Weights of a small spectrogram enhancement model.
Model: 8.3M parameters, log mel input, arch unet.
Training: soap at rate 0.0018, 7400 steps, batches of 256.
Data: 26041 training examples, 72.7 epochs.
Rows from block 4 of a small spectrogram enhancement model, named by matrix and row number. Each number is 500 + 25 x the weight over its row's rms, rounded and kept within 0 to 999. All counts start at 0. Numbers have three digits each.
Before each channel's rows are labels from the 100 clips, of 14848, where the channel reaches its highest value: "peak on" is the class under the peak. Only what is clearly more common there than usual is listed. The data: synthesised sound scenes: up to three everyday sounds over a background.
# conv: 3x3 conv (model.mid.1.conv.weight, 256x256x3x3, each kernel summed), inputs 128-255

peak on: glass breaking
conv.211:491455509541527499492518537532489529557509472516511493491508475506513500520522507465491485535475499465500483525520447483483540500496537520560490481466539475488473514513508503516512477553504512485528537506473537507513491518510541473522515483516531498475530492513516537517516496493486488507480510548528497534501480542501537494465497521505502586510497509504480523489531584466481483476508

peak on: coin spinning
conv.91:524503560476493495506541523485533516495478521490454485498505461481510497447501496543506484526555535504471495526483515472502471544481492512499472485478491522501527529525483523460482473527531516508489534483517501488438517492508517541536515522508532507476533505509517484513566535451498484509484507489507509506465511497505523533548537495461523469516502499531484499531550510476476519488509

peak on: whoosh
conv.117:481478476488541511525500517509505506490479494483483510532514476505457506477520489485469523497520510487531485500545511512554507496542493508529419455513561474497530529501489488499530549514504492535509493464491515521515526464488551476488509489487504488515541472478579472483507506523497513504538500523510507469528494540495490452509486550487507514469489491520472544485541473511505512490487

peak on: spray hiss
conv.23:491520508495496513469489501481521555501496509527487498487503507478495478489475484523487499556494497500502508519497449512526519473514498552488519473494488489538496527502487512494497494487496471555520535497541475528536476545511490504521510536538508526543514479511479533491495540513513531480467483499523499502508532469545509545503540503484539457511458517516531508508514508507528522495552

peak on: fly buzzing; mooing
conv.173:473473471493519494477503517496538474459484461476519506534519456485484501487501478462502547518452506499522460490516567558496523477460448490514499506472518468489475512513519506535493584473503498493504521481464515489442482494498521488501511436509499516508501523488463498509536493519478485444526476483522510510503487554471445518533503514525494477485531516491481528500452502508507522496484

peak on: car passing; snoring
conv.43:506514508496514487497498474530480486460462502512533537509511468498525455481489488497481498471505525534500527467553503524475441503496515444518490496488515476492533531526523502495506486477540510469494495473449495511482503478500513535476528459534515466508520523512503521499478504537497495520504459470516494510526500531490437484511526524496476427483473469497491493500530510503503508489514

peak on: creak
conv.213:487570493490472499502480509521509478528527514489509498544538525484483528467480508515498517541515540499550525553491528470497479506481492495466475507546550510455523519495516532495510505502515493495518528520505486533550484543490481495504468522498503531515480498505480477538516534493509537497439532488528464562492518542512501504496532504477548474520486503462534499517529512570477511495497

peak on: explosion
conv.221:483476530517467485477507495486495519460528536482553499448456467469508479500537523519476490492500474499476488506501456447507521479498497462503514528477520504558479489507494492532511485478503468530518509515547542488498476453514499516515535434512523466495527495457547494484464512512522491501500481521476512512537499502460600447525530526502484498550490490468501517500515499491504508483483

peak on: drum roll
conv.13:525514488545480503494502503516493568460490506523491506503423439471526498514483507542517512540479497546487472529480491496496483447522479457526454540496517452510473474496524506534473478496465514493494480477551437525466481524508477515504513505522480506537480497495507536501451472462481492501528511516506525514491519530494461468516522446500530509521490476490474499514527544516469530494528

peak on: glass breaking
conv.58:474527510492478544505506505492471518525478506512531503458472497484525515509484509513472521460505560481495515490483509477486489524495453469553521538502495451526513499509462487492475540488506479475486549512460507509507466510480486501529498471525510484491511450474531548473476493529476503488508496514449491458515473499519582491501466437521508559542466481530482492472494487488515489465464

peak on: doorbell
conv.61:483472423448488452496504528469487453527484492516503518497507438510471484495469504476478519501557508506490526471499489464510519469511521460538512505467514412452496535498465507493490479498495495505521552470468465479534507498546522503474482502484505491498520468472513488491523507506550500494489525538499549500541494527523473518501488484484493525480470515503520516467506501509482471495498

peak on: laughter; fly buzzing
conv.10:498516447481463478510509478485465491489498524536537500483490482527510521485487502470497512472463485503485487497468478484530559511486512497451501467468511511489507487468432490526440476477474522461528486485517472507474490476525486532515527495498503519447500513451462533490492493517538471545461522523474495505515487500492464507527527475459534562529507470480512478503527499524532526490517

peak on: fly buzzing
conv.95:497500506488477476486516470489511497478509472461489527544535520474501511500483499476497479496493465465542500460520479509494503469495471475513507532465525447497474490489495491508475527491514475502491546507514498465521521488454502502486514447520484533505468491556496556519487514513530521466482493495481478472506505535532544523511525486473551485533490522536489478529504504486538488507511

peak on: drum roll
conv.237:529515517482472514526498516494487504523458492533484465519491496505499494507514487490517502509492517537492511491447553532508491484499507490480498530479488510419487508532488474491503523503491490503461484486503483530528508504477489466526494479458435519495467475466472472516514493506555507522504545520505485548525469531484505538499574493499558475497481513519518516491499500485511472482480

peak on: car horn
conv.118:508523487521481517496448545510432484513521542492460502481483496491496497479488510503465521488518525451497504510505519514506469494491501532489487491468498495456442470506520487472469523490500517484506472498519512540457453501471514484539494501464522488500489468546506490484504518478483521580525526436522490477524491490519487546493494524494501486456453530528540478482479495478452479484535

peak on: snoring
conv.196:510481518503544469471489478480481472489476509483510523510489508527446526476530532477490502472498475481470510474504551489504494491513525534483529515475489455502440494499467536466512514489510480478494552526477514463507514498496527495478493506524496501508449538568527471528511500498518496467496518551509487560505536516503482500488509525508448450497487546518507471477535483476492496508480

peak on: zipper; spray hiss
conv.28:505467487526514466491491535519446517482497502498489513570509502458524489498486498445523504488534550498459486497487512503504482514478517499476485499480515490470457499485540522494480543469458483485487499540519511548519514531487514483535507482463469469532469558547489489515512525506486506485491513494509458559485498526502484468503526521489497493482518451499515512464480462469482537457533

peak on: mooing
conv.228:453496514438509458525443478486507543480514485523473498481487501479476468501498492468517505507481520502542483522480477480541518530514507515460520489472529483509471496546505484476464500522501467508535514480487488491493461464511497535489530456479496527554467464503455536484483504503479508449508494500486468511497472475506442499474484550499465478505531471515472514505508531506520469487487

peak on: zipper
conv.3:467493480501516524495498520479499480453540576484522486473510509487494507537480513542492437489491489534554476479494490499468466445477524529512497512487530551491516473482542545478451461517471511545497495547544408531491497471507483492484478512491500514491520563512494516490488496509512524500435512496517486496516490496506536520494511523469515507525555483535512520498492492523490492527463

peak on: thunder
conv.2:488497475483481515494534480479488502508485538486491492516504497477493494469493498474441501505491473480488477465454486500508476471501533528478483411496465508522498500542472491516485493490476530577516493483487501503524465529540492517508475518466540530512487476532477498489494522534540514465484522479506523588526486482547506483459560488511496478530533483501539500485506487497526561470500

peak on: car horn
conv.27:497524500498508510504527474494497476481477538494505507463526479536481508522507513492497483507473494555486487494468533482449462517478502515570491453491494536495472527457469480535478461496501470508474501496493479452503466501494499495504516492502527471464499490470522484497522534499503524520465522471494524594473473504508510542511553513513511447510489440507488491503503509521492477476494

peak on: glass breaking
conv.172:513454473486539518480499490474512476537483535490487480509540469458514527486473519492488515506454545471471520512502475470517464508523481535525506482467525492449537488450478482531483546537494515457519462448518492515538500518480505489510483545533526469490560474509493519448534478465519505475488518515503495470482454511521526541502513530515498571505497505525497515531518504497486482505501

peak on: drum roll
conv.60:473508508476478480488497534495453502474506500462475467490519494519465504519505512523494540470481468491494513460532482511467429487491468532478480452460481463566488493546494504497500447476457501497502479468524519491474523482498536487514530470523529545531488529548546496462477500462509492540545521514474457502480498496469526508540479538490517476512489491535501490519523483518490540516468

peak on: explosion
conv.39:476462482510492475498476482466473516466488540471513514488490453501480503505488519507482490489446470477476457519499539445494505457495498443504475526503485443478507523520492493476546587471488486560528532491456541478519508491507481494548544469505480485559500524513542488476498481525510483453499448481508487510545504505510557485513497525511467496514473493453457503495528487509489478521470

peak on: drum roll
conv.5:482503492504475461551465509510473531478533482485499498508504486542526493489486461522490503493476487479495476508504493494550493508517552506533463557498485473518462539532497545491493512523515494512496486479508507457514517441498530479522470487485503478476496474499560505511496488495494495565505442521520500498515498504521455490529501484522552536490447481518492457460509523521468497469493

peak on: glass breaking
conv.77:470528504477534549480468519545493522482479496547480478525512482449538495500504541524471508471484531497481511469472502482468477480487487475513497514477482424515485494467502464511517487485465508505492493495542538488472497515511487517519546543494492506524525445516497513483504539467511523487523433507504510460538491486484539525520548521506484543506457453484515485486503501485497485492482

peak on: car passing
conv.162:533516520510483530493531521527497531500469507510502495541502495522463530491512525480474506495480468514512517492492518497479497518482492542487514462495517502545468500500534481514477483481472500486497497500493502532472494502513462488497509480532507475496481479481518503536450456466518500505504473532492498520521494533497506518490530511496505540467483468544519513520531481438508535527525

peak on: coin spinning
conv.201:523482514491482500512486540488514513510457486501481518481522573472529531524502494497506541491549516480482534526527490499512464522504467478531479530529550549526516533493509514497514503518511549504513498547473500507531502532481508501486483525453532483504484528520553502522524519451494540541517521470466482538480486509512510497503526507515537500503518475523515515521434522497497508491515